{
  "arch": "conformer",
  "gain_aug_db": 10,
  "hop_length": 160,
  "input": "log_mel",
  "win_length": 512,
  "hidden_act": "gelu",
  "mlp_ratio": 2,
  "qk_norm": true,
  "expert_mlp_ratio": 0.5,
  "subsampling": 4,
  "width": 160,
  "adamw_lr_other_params": 0.0012,
  "batch_size": 512,
  "warmup_steps": 490,
  "weight_decay": 0.1
}
Rows from block 2 of a small multi-label audio tagger, named by matrix and row number. Rows with one number within an expert belong to one neuron, the router's apart. Each number is 500 + 50 x the weight over its row's rms, rounded and kept within 0 to 999. All counts start at 0. Numbers have three digits each. After the name is the row's rms in percent of the matrix's.
Before each expert's rows are labels from the 100 clips, of 14848, where the router gives the expert most weight on average: "peak on" is the class under the peak. Only what is clearly more common there than usual is listed. The data: melodies that start on their tonic, played by one synthesised instrument.
# router: slot weights (model.blocks.2.mlp.router.weight, 64x160, trained with AdamW), inputs 80-159
# up: expert up (model.blocks.2.mlp.up, 32x80x160), inputs 80-159
# down: expert down (model.blocks.2.mlp.down, 32x160x80, transposed), outputs 80-159

# expert 3
peak on: G#4
router.6 102:480416478606505504507551442531524439461431489486447527571442501547564559447472521489463465552462525461528447496509604461444459408419530510483459451496471533548437380451582391489472575569446525510537537562476462435443413478487503498469501430
router.7 100:532378501485554610584564467580521480550442528520490488531518549557566622453531517468516496572530445492530407585522510504453469430495497571561439485549443500537474409574545410543518451536466474498491513454467491529558409470486466496497392488
up.0 104:558507490513509474530506456477533453572438440489432526495530457521445478492422492513592522551531492516468538504544497461546404537554585513530378510558490470423454514462446508492499398522523431533509430543456461506508629416506518456526560499
down.0 102:501432494440572465570528495501459557459555419447441551472570454536479491508411491534523564471610460486441466516429489488493550471393512470438558521523364466497499504541609470496515476470590617460619549430562520528493469537488510507503423476
up.1 102:480522470438440475494493385515492472563505457404459393670516478513501493551532392489453566505571524447532587544557531586462476470452513562432585449479511493430470514482493441503464504532305545539463463487531484510507480561524507562545504562
down.1 101:504562561560431498507435541469549515494476497538504472484483479555456537499474495532500521532516405391504518514486534571578501454432584537558417563479442554551431621483529469462528467482491415546449536456453524470535430441476534519405484401
up.2 098:429423552496412634488450479434499551578498506456499501457490563439504502522482517507520513490490473469506592398428470543284464519490548583514400609515459616469516490473444480516533525500465477543578480474473430508538539499560543491599531484
down.2 101:446561388503528566579454601532505432409537467559475422540495499475507527613508410489417521463533534530537421482553552480524508547471531508499417493528536508527567429509486525411487517479566513593425453483603561513461511467424612395512441560
up.3 110:467470424527436442355533515463487489452465428532539551662493506525500462524439533451554453462521464519605503584478523429478606505478533473524515531598430442480516439547412408553458505550528506411466418572527546549539416466556476452447475525
down.3 104:513505517575478635518562405499619493507486506495578480416510497547482473440479489428501539462465501443419545464395445535619481553454471592481469519527553508436512521429427513493545496474471504537524463538455493469493394502620575564430549461
up.4 100:464548519543479470444440524517461485515464566573358416480559484555472604501521513570420518569452469528468434514581444485522487496483475431518540492492511551498395446433549504487357520513454573426458477592546579485545608547464382561561453531
down.4 102:413499481506451513455409392499499512513493479533504529474351551455436509535527545537586495459512476534459559416537516585465469556430446514407569517438553541482600462587486510505537417478532552486506476503489528539488488582537461558425565518
up.5 110:464570496480522530510476507522489484497454554517535496434480521585514474498482536456448438418421483512482445490538499566531478467546464488486422552396548484492451517458564582467580460502562320538424523570485426490454486588581489509506483557
down.5 115:393413499463603550572484453586468469515456560522515487559523460489535532423440509486500419550381533452577474436466526527443480521492580561515563507370543519454482453501475447460478436487413432462478542398543479545454522505520523525472491529
up.6 106:563540515496508490529520538581488487582466467544417464522588492504530419515530424564463538473469442531447394571510454488488536615465440437426501481438576599464580482489402472436477433475485543459416494474475483578465396577405464492461572461
down.6 107:360528436483582527407564531514537609454490453514471442462435515498589548582523516471544467445579462517402499395413453600494559480503520569476529529511479497503537533533566545402507510506451521555457578422482533593493526588525557542624500554
up.7 117:515459379525509395512554517475483512513527532540509620445424518479517539433483495478528505406529489431492517435498544628471489480505504460555533516439518503517518473529516531416481538522478599557452478454511503520569474455616479499454543542
down.7 118:486571503553482370515514375582504430580512505514537490499535437370482490473522515510545466581503616601424535503478455521487520507510507529440481521599505441525488517492576561529553405459542483456533460565540456505494531535512470441513455451
up.8 107:455481562549449419508433564570493502446520505569458448594466544520527479521508541483514435611370486587549510552475485468508561489460507529415488425485539482470432532526542417524461589491496578432504522456537424483556416438543417543572472507
down.8 097:565560520518536517461473551474437544513511555423566592431459480609476622451582532472520550509452501506401541476476476546542446483552434458508479493495440522555463453575535464516455485639479463481487509609478600449513497432489566546531538457
up.9 107:434459446502488458479518489601534583456465509576509475409458400475469484502552565435499514529520502575466475534562465522433493425405582543527412422508503419531472504574510442527473465433493500486468395477459525475479554430460453471520438465
down.9 102:580487420529516575510476433541372485426537513477436452528535474535525510467536562457510525453473486512497562539474392560396516487518454470496539551397422574467545485491452566522494521576545550432565507407468522538586383529549485529539490475
up.10 105:444459525509516566537467451445579474522510489519520497453451505427527538488430454549567533497538576557534447566485474538617449567597466519517419510530544471503459470544434490492492512516503640514456525554460485526451530416394425420456577636
down.10 101:602474568524484473582463544539550513477502484543582513471472492521445449563475504533474515525643462522452480485512441477503501534497560433461478677514448519540556538459521566512428536547446455453511407495463565507500457614466463395563498571
up.11 093:507516497523474466383503447509513572569383457534520561491478511516473539473513436471492480485435582543557500462478526461488521575412453478400602572484546464552528604496503554506578390542501452484552591481449539490413550542469468526525583603
down.11 093:515516520508476543510512516536476556503430417569605536486573474504542471596497561525444531520593467397539500519533445565530466449486477534451480555471540460467468557487558491502412421463505500499499584545538504485428488423417442543537467499
up.12 100:497408486504483434533591474480448382449471450451426551524525642482482509532539459458499466543533560433437423517506447474515405473453528490449554481574513618597390584490521532397457512464548484509465436505481534466475431499659532550564442543
down.12 093:491555558525477488516455480524490506531456577489421563543456544452436377492458422484444471405578456474515445495492512500495364600399520530539513552498476457559480453536465477599488503478485421484464515525540532536573551461403569538519498483
up.13 096:606530564386518426619588472563529441421463517475453527480519464475588521551532422412499590466587528495524495542482444493571469465473535416484589474540479453482492601545494468471504427430474558523489465485460450525493454501485424472448539491
down.13 103:560538460460535468517520567573562515552418433503511506558510567509555459463506478490542526514545539486424397510457517488417424539425484507487433560548444474514562542491511586478636477436425551531509421386536543524523536419478527512627536536
up.14 107:473534550483538417549516536513524553461500479438557488545491534539517476537418577421588447497474467498454546507406573503511607488492516510465479427566458438490468493466458429547533462557476524445560451437483488515584390528463465531495530482
down.14 110:532504487488476534557501522502502452476454515406527439453456474547546513432534433513508607432422453509523529525581418499560351402605473502549495448576539516549545516494571434463494609444547516525491534625485447409457535423500536584542576449
up.15 108:492509467540384549512613500501473495652510548450516452459597486482484601558525417489519483523519601572437481557507458536491471492518472509530480475555534403508425469466507491432565575546446531553434477560516506489521425489557476496461437488
down.15 104:549499538499579593601442493527497438511537563556482478495460529484432459514524530436508382444438477519515467506523466573535494515554536606420440473478442542514435533385574498510518513544482523444488555634475465454523431501557474442539483585
up.16 108:487475502516518505459414458524555552521459555456502440488558499473528507434420606494597607527408553434469454485511589545524587341502501503513449478563462474511567345576491440457503401535564549577515523522490467436504524453431503524576563515
down.16 114:489500567503460417501480545485393429511587442556531526524517461480487495494481463461492546532546501483471516564587522383520580516582564419538511448506461389493484517539456476509510579526509548507612504434512418462585497479578494621490567502
up.17 090:606492490503526504529415481491483415437518526505379516558493411494507516593540485524547482487468558502468474568454510493544527485474470507403489502481418434467497509490529543547456632565496501499496497449454422506583586449499558536450489485
down.17 097:474560549483491479485524465481505451456564504427507515440507546426561597468441438524505407499508494544569466469490555534519435604582511495551548610537470555607585410471523514427513498523517468533491579526476552476442490420522534437411538472

# expert 24
peak on: E5
router.48 108:434453466485486611648509416523515448457414511515517538527536520503619604512476445500484494532505472476601420583552575482451500563486445596533440534565436503454443482520510432499471455498539515524516534480555479464520413500467494519552443547
router.49 099:501514470599509551449437509483510485540467518581521499561418512502457572535527550489475535463519525513446472511469480464515441517444416486418431582516561433435543534582463438442573484549468431409460431567475439566550453581498552546544555469
up.0 092:527465484512483513507489416484529498492456367517465489504510517620553474424467462569490510551502590461460438387448528496533438490462443512519440456520530521556599514566544501510489525435549536533532505487523509508404450497556538513524599415
down.0 091:436555476495513465499533497551520523597515513519503573527501440613429485440479504530449478507516445506602485607549439429504475515526523528485589566479493483498513518427442469527457516518491526514521454469451507618486444421457414571487512505
up.1 098:511471481505438420499544525441512601558479540520451590512479540480528599505486515437544472451563487538493524491469521448540493479604473423530608556512513526436585513593445382505527590372465501453570525524476494467496510459551406471465510405
down.1 104:477430499458469569480504401487562525435427536520528521498484512543491454435609500523466420439487520546420621522498391496533470483417462485389573530482499543461579543496565546420478491538502491430461529489398501471545451467444521438448497474
up.2 102:505470406489456475464476437611503483495556569468497458571502479515443462598425491423469491398580518516537453526460579522481369543475525557477546564444502406457426446457435441576475452521561453590486513530561480481478481488537549516548511532
down.2 106:497608469541509541421523473458497518525407483522542429512511459510517510546436495552544442447488492400521428586543457523545464575551402462473497535526469495438551336440608493393500558446432507479516513455487472519515499460477488615530530523
up.3 103:476416558512475565460487567467500530460549553424532494471461394499468507572436526475485515425588471640486453359475471537496490537444526547507468482452424554588536549520570486554527507461456416513547467446498562494536458561474527517587396523
down.3 093:536534518474429416578467552529481448478526453512471602491512510503411572450557537482545496537552521481378463541503407473402415548427521578605414432560518450464458438429442498513518474436500510467483496528509453453549471539532569572468485480
up.4 104:475556555523526464538444484563444546478468559511509446536356476541461423440522506546523517504531574533504589485505531552566473513470433459514442473497459599448499553514526485487503520470464461463579448510525389474510541527480505539503499559
down.4 107:536553463490481575455516420496588480441500419394487476539624524545563568453435461539526568586523411511535506511422543436487466437411563540463532514547450453493472487548476543537549487572531470539547534519450485604465547388541551575575434538
up.5 097:478559400561487504552536514472486552469454480444516514451424552486521577492562401424519553594429545490555538409500564488482507499425423433487530509482485536503552520465516559518444521451436463541481527558601406470457448561560533470491495419
down.5 102:565517524507464548420527537586530481436517493434441505459522484590440481506437400467469480551597565535483499509550504392508436483564585496481527475521541426520539409551492518419485450534538456474524415438543460538478506465568489457500491482
up.6 102:500478496532439455493523483438401494492524507440534509422503511525467510530492481553512587485510548466516538528453478477473471469544435434478454535477566453487522498542490437513432405491498495460539423520407557544589398497482475430511469483
down.6 104:499490503472510574516503498487467461563443504544489440508502524426478557460512509521540431442523545525581418500468510478509387451514544551458526521478546474500411443540495591414479482480590519527496511546520394543407542559533527474498508637
up.7 087:413516493460645452558493509418494433496497406468508505528484579524602457411448544440498427491547479544496521492480510453467555499516583516606524512497551497532479562481526598466458468523502494556535518403539402511491510494444525520466479424
down.7 090:620568529569509556533422494477566616580496466474486528493467472494481548441526572464509486577415547469447487513532494445503540487448431446568479409509473543555515505504383605560516487526634490476532512549386512474555431454464537549519470551
up.8 095:503467532486523541561501566501395541577442461553549526472531474374487559468523483526549531623492471590496540470514528592506475464561502441547452526477371496512520487374534490564407522502473553525533370477548407544450516423502555517520589529
down.8 093:528433480543466417526500457494506460453434486544444578321447557564543504505488460462426639468473516526472546495482464430490417497555456485502504492511469393641497474490597477440445517512475440537516534598485422423499503517518506401483486460
up.9 102:564492479516450523533492451486556500429428467527483526581519539539449489447479580427589471505506500507439430531540483506466533526451579500590475426471592482403475494617485556532528481492397396468563553425506471626495535465528524532513517589
down.9 099:545589461506586512520446428511488543571603572456408477494526414580488530529590467462407506483470541490550426415516538467529486491461504473490489520546415534522517479498559463421517472428586592521399482452472520441570480529439547540383499391
up.10 103:489466492593491532581425517506533572443432574556491621551537567502425492402437539483507458517496504439533434576514507457470503566419541462449511635444505438429516554493477512493479534531411463534474544611484493475462508514531521547497553500
down.10 099:588535531461475513397491454483543454515493527508504494505480601540583455412589448542509475437532579507515557510392521544563589426481472497495467413501525477525459475485486531560469512466447483572469492482525527550473393469499440579588529465
up.11 099:526509503540507578447513564478573531473504458401460495536477419443527434551545472500432622522495500453441507506477586541510449465493555552511547574525419537465417504581469488514562469506521554557351483512542405537568531500398583530548501568
down.11 094:466531527548406476470518508457401517584566490461443479585524480456545524469370545504478529537547577450528540516446515567508457578457473469536382509486493524528514493507571451533416442467551513559565570562447492372438511460580507549453482479
up.12 107:516512419523408519491558456445479484440501495529535563424557508575551564554531611443484609535484532594546494500546566569479612505443584486488526590516438515483600576570548479512476468463531468581496450440530501445443538459528406496568519552
down.12 106:503561483450506473511497354455503471562506583573620475482504430491601547514471538488464445400517514517515460497512490437546498481563514496462484499513436435556551540481545453463524464495428571607441468446523545543536507591517543591460549467
up.13 085:515440567409536432429537507497529515437482467422507536516427490468536559403467457458505554498444535381494505516557549576474497408516556493506438472395493480469525451467507552485437502509547566524479506585546498547399454550518540481513536494
down.13 098:463532479407444605497503595527384484410459557557507493471561527542521509433527436494512503457501482470458438510505542506521484472420463482482434461417465440567511437517523572488432444449423598536526602501471579501699494453486523479467413364
up.14 092:463490574432447533506454473487512495479523463443500521493491548448497438455456484535454423472494522525556578406523416478530581538544481488524505483466556514508480512542519611593426501442556526444416510539544558537588417477455453591434476481
down.14 097:439561495462399530545479489625543540478513498440505528419560485384556477461524560503427506475531482562489530512480480461525463598453445575566561482562409556458547549458477537415585512531487493653574479495477460512483412540493473493530562481
up.15 106:569426475504567574452492502424404480506487491467517533470467527518464474389589487527422415531470393488521479628469524462496505504515467449508491631537511431515443494457543560488515457561497366493492485466422442433492445505495499479448516466
down.15 102:488445480504557522521559484411531428489504487467480591512429524477566556548497512465514596477501589515465531442502549506525549458517414554491575352478568467489513500530458410567471557489401543525402493425550483607519421539476487495632482496
up.16 097:484477514586534398509479456474518554496442510415477504547589468492510460541431475456404489539492494433488430481410417385543477515454419462491492542474625513518559519461571428483507448370576616473497550460433569499567554434500534526539495469
down.16 107:519528527454504431563449416528582542480608493574539438510503530530525564432524416504530481411556453559537456587556392506462564509518505553457491458462479437595474539407472524551432531493524532484486495443544478544444546458539447514369546457
up.17 113:555507444493544521522514520547508445410461503435546493484497447558493588486565539494362455490530438497536473518465521558461502521475427481530493426508548467454512520494413521383518431495446475476546454477513503487479431441524554514555550489
down.17 112:447436441366504478486532509504571510484532547530530439433484462554519523521512481569439486473486495502403515471575507414408466451469562557509457561466520468495533569547539415435408459466469470444474472456571481368444541514470547437523406441

# expert 2
peak on: no note
router.4 114:469421508505521623646473478503548423486437497485477505569477510531562574516434450521461515501485476468554454615486529531431502521443520574570476555530439486514439516518507438469496470554466471506514529500520502457562458498511444441542479432
router.5 101:433479449406593497544545427546549544470573454586452524536451518434552511556440472474505565515569470561580493504511539522484572545521570565443427444465563570452470606424470503494507457573446450416529601545550549571484475522583496458538538500
up.0 099:492565558517493464580583517500470532467577528472444491547462509505484453543387496479579467508531493454495513448542531522476505501568486481439427490520479496629480532443418479459486400504456586544528505442503508500538594488433562489474440452
down.0 105:511561501392574566497488490466396491482481514482543541440542491551485446464519520568518475554484394468451551482512546586515430510533477456472561559532470390471470347533549502422521584458526503531419466485496562521536475527512490491520541613
up.1 102:430559531536530595449491456601446509472518473546500561552561539473493388483482579473476571546495514505445552584493444546509447439456501616449455489483515504575504513424557445576394475510457423449529487473587453535535502446489329453563558486
down.1 095:597550574482544486512482510501569479476460523464536556426503468511429524549591540474545463475452453529495454459557452507478547479513464448467568511519562424576472531490525525411486566593462536623495561538365518475444452527490539573523557463
up.2 107:482561559467431570500427400447479568486548491502467516558443403512543460644391483460414468476509472490559540551602462455612462433448523477526482540545502493571505492542594519461476492567486443550507505567534518586503490493489548618520505515
down.2 104:523424404371469503510385452564522533530614480524518579540452536535446512487553510450529523483530494565467469555591432515462433546517485553440506503399521469445436504473524423530553440553480434558517485469487541437421477541434512468474475494
up.3 096:465480459468418515456494502534481555427439549432492488508533548485456428478540447414524500493521540529448625514506501554652496500505419439489554457484570472410564513496504443516447533493550535495520554409412469524506514485492439569556536644
down.3 110:512613499448514490494503566498485541536533490538529438553498546424530572528469500478478568393487532505455498528477460431550542432472567552460478509541376530480388512514490426494601460484550479505491589492451554470551493451458580630520434540
up.4 086:465456518468462430469505560447496463542478531493363566615491520534481469467542514472520479558520453447493464441504439558423525548527477551479629494582428549499543510604459526510572408463536429515473450546516494424439498467438537466462550525
down.4 100:541510397523455629357560504442491557535527488456531503492609541474488480519464475515506546466501483568448558506427457497548522529526529470495538481523581449397404567575494441428500531445578479461516497430487536542542483471580534496535530445
up.5 102:501624554510474478563545476615504480489537584489558499575541451457502493438562565439425534442526446488415490486562517511462552439453556565425497577448467553450451567512524451550473603468519541533578520423516490594551534530393554523518524425
down.5 096:555465544552573474563448447445512422449503427512501486484573558432475437545478562539485539532615507374568454482461521579519487489449469482460464571527504419530529409421556481383365532520483550438461455605507441442510532454557476577482569560
up.6 087:476504507515475503462460486475411526374523606465613470450499523577477484652547487494473507467584487456412543497528417430574468421619437481471482445500478442494525580585544532524483582518585494451565532533532418535420530518496479527494537493
down.6 089:404433498532474525537535442533460577470452402469501486536484564503510462500459473477566405540499587445461411507449415474425451517442506520546505520532472536549477520471535487500593467467558506546417492513438533485597552465453569520455456444
up.7 113:497493518511525583427532520503549605481519400497514457570526508484404528519486512491484500500351547568536467426503479530368495586495456447499572533476448644469513492502561585480475539498500589505439541474583479525483545504556510479535455570
down.7 109:538478497465497545480513443550488458600475587503480459464464471520550507500488433530459472560553444483509590508460486506616525467648527576544538501520525456518507474485499426469534490391385456562575584562527610575467472435482528496439547424
up.8 097:448473464572532490401522510510465555525538580499425498506507415532523461499422497548430449481577468531480511526466537519520481488572526494469526435392554466459507541535409485382377584454489447465593504477547522459573472484527557463445560481
down.8 098:448502572476475511602483558537555522408525549518489606448464568442489559427475530427491450417434390501607505481477636469448505482476451483437477467510515561451474506548537439518579496451492458525567557461432484591554455486483402497476494496
up.9 103:502501513538506408487417421451468545538494559449559459533490598523550547395502492538489524448595543494486497483421629553463554476564531564394487470598515497487533484603486533440610488555447448428479544587397511549427521480458535511518521532
down.9 099:479583487522482552548410564481483436496444517521434586447462505365460518544402529597464497528474519516537534522427527416528487490378459600560497494468469509478608490447479476478417531479492464439498543556502461442529487528496525510556541463
up.10 104:488498494508601447469495530462501538494484546489510544459480520484473402470473522568445525486483370545415454509504552497512472480581565452529556494415510492513517500462548503513426458487471557538520398558483441550504513410601475445557425542
down.10 107:539424509580461458474529565536452632437431525503473527478557566476509485479481464487490446483523518458525546474462516447582523422574522525549503580548505552439526505493492488554394538539450544471459511474470470482543543458522464406461556495
up.11 082:625489532486556562404444518599475537434498499426435550584501540477457439563557514503526461495499486452522485583534491429518487498481386430516524551421473497451456483462466519515447439460483460447409403516461508532507590525545536449465528533
down.11 090:493531477507433449468566448467501442557539538526544458498449501545552505438513504559455501507493432549574483494597569506467450536495468549407579490533592443510432483567501496403429376514463496526467480442461444487532372475547511463513446447
up.12 098:459449499512404553607570516529588535440503451459464605409493479493600532488440539484497550527489524529461469545412499476522561441527472530434570575563493466568455495534551468489480494425559504547437470511430486487504425479578486465511488501
down.12 094:545461522462509484467542538501536447457545553564520548452505512502528434469574445606489462569536594490359480475458559547379456492473562451523518492431495528465508492489445444524531514448500535528512519533469548461552456520459452577514369598
up.13 095:469520558504475552499416550452569506569515490520424525571523432512441417553484491539592491464592546496435459607513570507463445527455513547488440547517434569542455548512463466543501549421501604532427458401497608478539579454427481575576505520
down.13 097:468551517493432536442442520602504504591480518518518558458491469417489486466566447396453452545460512553514532568506543490588426501450596512606544525589507462468442509509500575495563492452483456500485494527477456488461513481573472469511423566
up.14 104:562524474465409513481484514466559506485463479560416564487512524581533543485487500463497516507566561486623447442539513545539427466482492598495514543535516457488583607531462417532451551420482491483556525543493485460382501495494589524413627529
down.14 106:514523470502582519469516543544519515524453502449414486573473492551557511534512480422482530471489486406399496567515456457500509502405502515419455421431454450444484509452569553497506471481509494473562639446473420539575454509493452530548385589
up.15 091:499426470443565512526507487498477420619476541477434586477538551613438489519509398442471464433521506476485501440475495462472519442556429519540455508481586479485551473583536476494482396472548493505509485539562482475444463564408465455540454520
down.15 101:507486615617499476525543532491401498398575452514540564499476526502479473483477557526443525587456492453493417495449427536503401555535480476447521578532484486459611548505453597542571477484453540448494514528550514418524563575439543531476472503
up.16 095:340482475514539486574503473475609469514501476521558521451486444571596479586513484492524487493514491419600413470522403540474470534451465597489456491514567608490482445433471566540455549483450469511497532531534490471491443523552592542403461420
down.16 102:568496586466516537457443518517416498491520510491523519527440523433441525513533540542522515414565534535509515487466479562525527593523495496533518480441378438409506570493555467435524454535441531471498406478495537483461547443490392470482503460
up.17 106:455537522412444550605504512558514374488481408532434437585462475466506540467569518497526446523497469533595528425442493475460527524506560530448455497560508504443550631529453585486465415532523507440468507522623500480412534501487496527468552484
down.17 105:614515525500559570586524580526404484523576490536485527446480473487498432454488558503503590482505502520468583586495514483557467609452507450541476522424476494488513421479566530563467555484453503489469529486402455410469488502434481486521486510

# expert 30
peak on: E5
router.60 101:494502546496483471551519568544446514588434491507572475531481530531486394506448381492596517436493519462512456431519491456555451500589446490482461504507472516521471493522512505382573555484636583579471499508467480473490402455487500533432512493
router.61 096:435485614487575583603470583502525439542554411517546440450464513536545432489571378428532586550555559543442482519535465511552406498558566522530517590504515559586543538478571531439488541489615566503446461521464450438457459456513484499442489534
up.0 094:520518577536545514428552460516559473534493438474475532526479517545547552380449472506502557447505448573412465447461497516588460490530459518489443485577500430471450528437394576628582448475564489523551611423451558443480470506588439514482487510
down.0 091:508608450473430409413496408527554479418543498499486515461482513559446491539565484468467518472525459553473511496597479438461428525548588544495427394405486463478459540532457351529457476547470602591563532543495451481577563498528449444476493486
up.1 105:471493518497526445451460467434579529380551438424488522515496393584540530440537497543628518371577495504457409502575525509562484483489474403541517447495576509527581445580514484554446508466493497439494505532517510497518450459490512500550408457
down.1 109:523576598467541522481563532414485476536405580550415446517533514524553476497464508515485368509507469636539491426514555543500416474498499537451494400560562463499536491530429599442461601481501550531485485509547412454434479486535444497502525482
up.2 093:536533512484463548507522561539459579504474503486501506500512368479422486523514537586482469383591486560428494527456523538475499463486589429494572504497470424515525575557608544537547479505483494463510439535488453453565514486534426580467474557
down.2 085:578516578487526556490562470522540454454624380458495465536484447606487442495505459519438521533521542539510507493530526487482527508513557502527506542510519491479420418541436575446486504537529543546454428449529547446383470561499583523569452387
up.3 096:507597518612470436497485430502411462538608456443564505593443541473494556504552454481423529483448493456567531563525482525514477540516579457494514418387577483539418412493492480564495476481505539531490498481467557531535541492465382559460362508
down.3 095:403510521374388507492531445566529506523454433529496499478539550542491478440603516460525506603409473516518550586515405423439445509481466510471487460531407469525530560507479517561435509521407434632513491427457445473491511554514515627481451483
up.4 107:433506550602440561452539623490582565458576546657481441527509422501481452537586479441456594475479582524600422407577515425511494504505438516532468439485468489507516559475460493445509526552586496439452521484507450498516528542590507480485500412
down.4 109:432509476476518523465464504532511578614416558476360500510516445464478489466471471505453446505454469508543456514479451424434433519570531489434432593511494416539527439513505426565514480467443489546511609479463476543538576484569528591435643420
up.5 097:606450463510487531450496478566433446528442452501430415542571514507530536444407426410490581493500541479507484540571432441506445448476469531504461572518454525548404447547572477467475467488557591548527473467611512415460535484511442585500518514
down.5 104:468474428541525543517540492518553434445417499528550482509469492532501442536576619515589468495516514390516528529505500497539484540552391495520415529497448480557569536487529404519518580449512484602533510500524531451544481377484490449437438476
up.6 105:496463440370544471525502504590547515509438500496483405493402494451481535522513449390495569459579583485493531480560440470526433519572510496442442544566439474473474452472530485627394512489531583569388456479500509519491571486506496537458496539
down.6 112:586544487618476627521425511543480510482540502406447549485530449476473421484373545512384441551487555480551469495497548535589551514527513503428516524522452474481502584536518519486477498519476504487574477455487577425506452450471448560527567486
up.7 089:530506487485461495437495560521512472489508480568504508417532395590525433468492506509432545504504513530540527563633504557605546447504544382493576502438482491494484527498604470556511560479511531490467528467451506459486511575430526462430487447
down.7 087:464454521522567538481532534463494464547509612547506605600487614484557517561414452492497473552540506451559467493480437477472414532543476494406487488549589477455547619566515526516552556494520531542548514392509542450429481533482453520480527453
up.8 093:445583590437479491471494491510494497494559501479487509432468466499521481439559526513487487489453429485451471473432493576574509619454569538583508542572531471441545457603546466461559510554457518482467453556443460629510443519414376537426474482
down.8 095:552603517488541478517618503482522488523478470492501458455433557517564489468509448507516524519487568525536536468491532416485482452450523499450488520422600478500488440507466527370575493493465451504533431544485591551511555541509466464435484526
up.9 098:588442527600491470490542527456485553574537576459502418517523507470514523484476533505525488564601474425478484564475510508476537474476530475483514567480538401475485445537434507490410507506345542537541464478482470450521453450412433476469485613
down.9 102:498443556463535495529467514500464520499470526437458408474416475511491495552587497569430474553430478531551557411489468442510454497548580526613500530616532551473529512472546553448599538548555539428530482514532470471563474481358562507518514482
up.10 091:540507437495503545507518494437384539537442482533480366499488578441551562489463523400461522490542515402460566498485418525511568441450449520417564522497517533476619437566483542449501511532523441573529478510553391441439538522543426445511428534
down.10 087:505401553527540520482524520446490459531508571490454511528476476593469432463481557536449505492427564492521534463566562515647510520442423482538535490499420621569511504480567494492435514562469543428583447517455525545477433460466526476517487509
up.11 100:481549496506543440538529498571521476517495489451531491531484553525515454441450588517487434504569479543478476507553578459442496442453556513530492503467532555501580570526504437483542361506541436522565443577517560559514448492509421481565478465
down.11 100:516487557568546547509415482475511396408504415479518455570508431517450505489521401523531453518479571519424490465423562468518532599475578509569571510531518499557488404512533539509512541476467545434530540473555448612447503531457491546429517466
up.12 097:484562562417521467524505545518535447450479501543518572466490559475433529533526530414438619531523492495531576515443414386504461520472484435566544445459492530551513446532469491467469415421518434489475467525510473499482563518513557456444465420
down.12 099:511537455449535526424500458509403499553512478552488530453555461520562587458544405490503518482556497478504561545469470493465503455602465549519365525455492436510488434401524479415370520479557575434518518481434525472570467466553477461589522602
up.13 097:489547502425509523527473507520533460510549521586579485524501518469488572606523540430517519466479517549533531544474484504536442541478481465523520482546400512503496562513517569513418422355481365526450465582502421443450488484462476497527495465
down.13 099:434471515573424523498434486410509531454535448603402561581481526494518465388542403479501616466457470478425490523508485463472500434530553524452589487463493487531511492464556454503494575566520536563527542477419510495480471528538540480504466581
up.14 113:472438513452468532397484492521575480464491433526462491553574451546418445466510497520523412530424538484504454577430486450573600664593592531499548592454580507489499471573483492470505527465538483484463513470546487462508405507521537544489485548
down.14 121:575424461564522488464376494503436569579501497493563522373541483445529553493473503505425504507494568466501511521583594507471483468467529496472518605523442585609562535575517496512557533552525509530505554451547419477505509587536590466426507464
up.15 099:570495472557428542557492444540534495493437479477521468516657556573577503515464418465536414515421481527490449533513497438427554464534506422488472497534534465552522631520541545471522479546422491535374523489416541506471458550566465510544449457
down.15 095:488502482542596512462472524413475530489445555535461485586413579490439514537454482486523494507432537464386518466470464514479507502512507512523562441461437507430560459435447500605499354487503549531494516510486418487558570535460549504436537538
up.16 107:506554522467458540434526523586482486408524447518475453514509482548427499458559448646438478459528455448510495461492418536441455497588452532557568500596511478536608415457473587574483429503546478616493513492425497427511510544479400506478479528
down.16 107:453553554531434540419536449526535522464482493518513421475573460540572547459482452485498470460443490489569418530447502502529518513537490561484497414388475472511513457514511597455457505509417621570439594385465560441395436506467514546545514451
up.17 108:423531463497502523491479566412436441453476487546481415569425461446573571546524484340428493544432455584536512527516546506509495586578461529494532451438556562456474459554529483547488500461531491514485615524560439526540486480504516552530440442
down.17 103:445517497453563590563543554499614393539574486546532483574522539547516472513504560487514526457434411503498491480481553549418527563553506586563464422453438531540502533414532555481476478488444553509512534450427440545553447588524549528502497478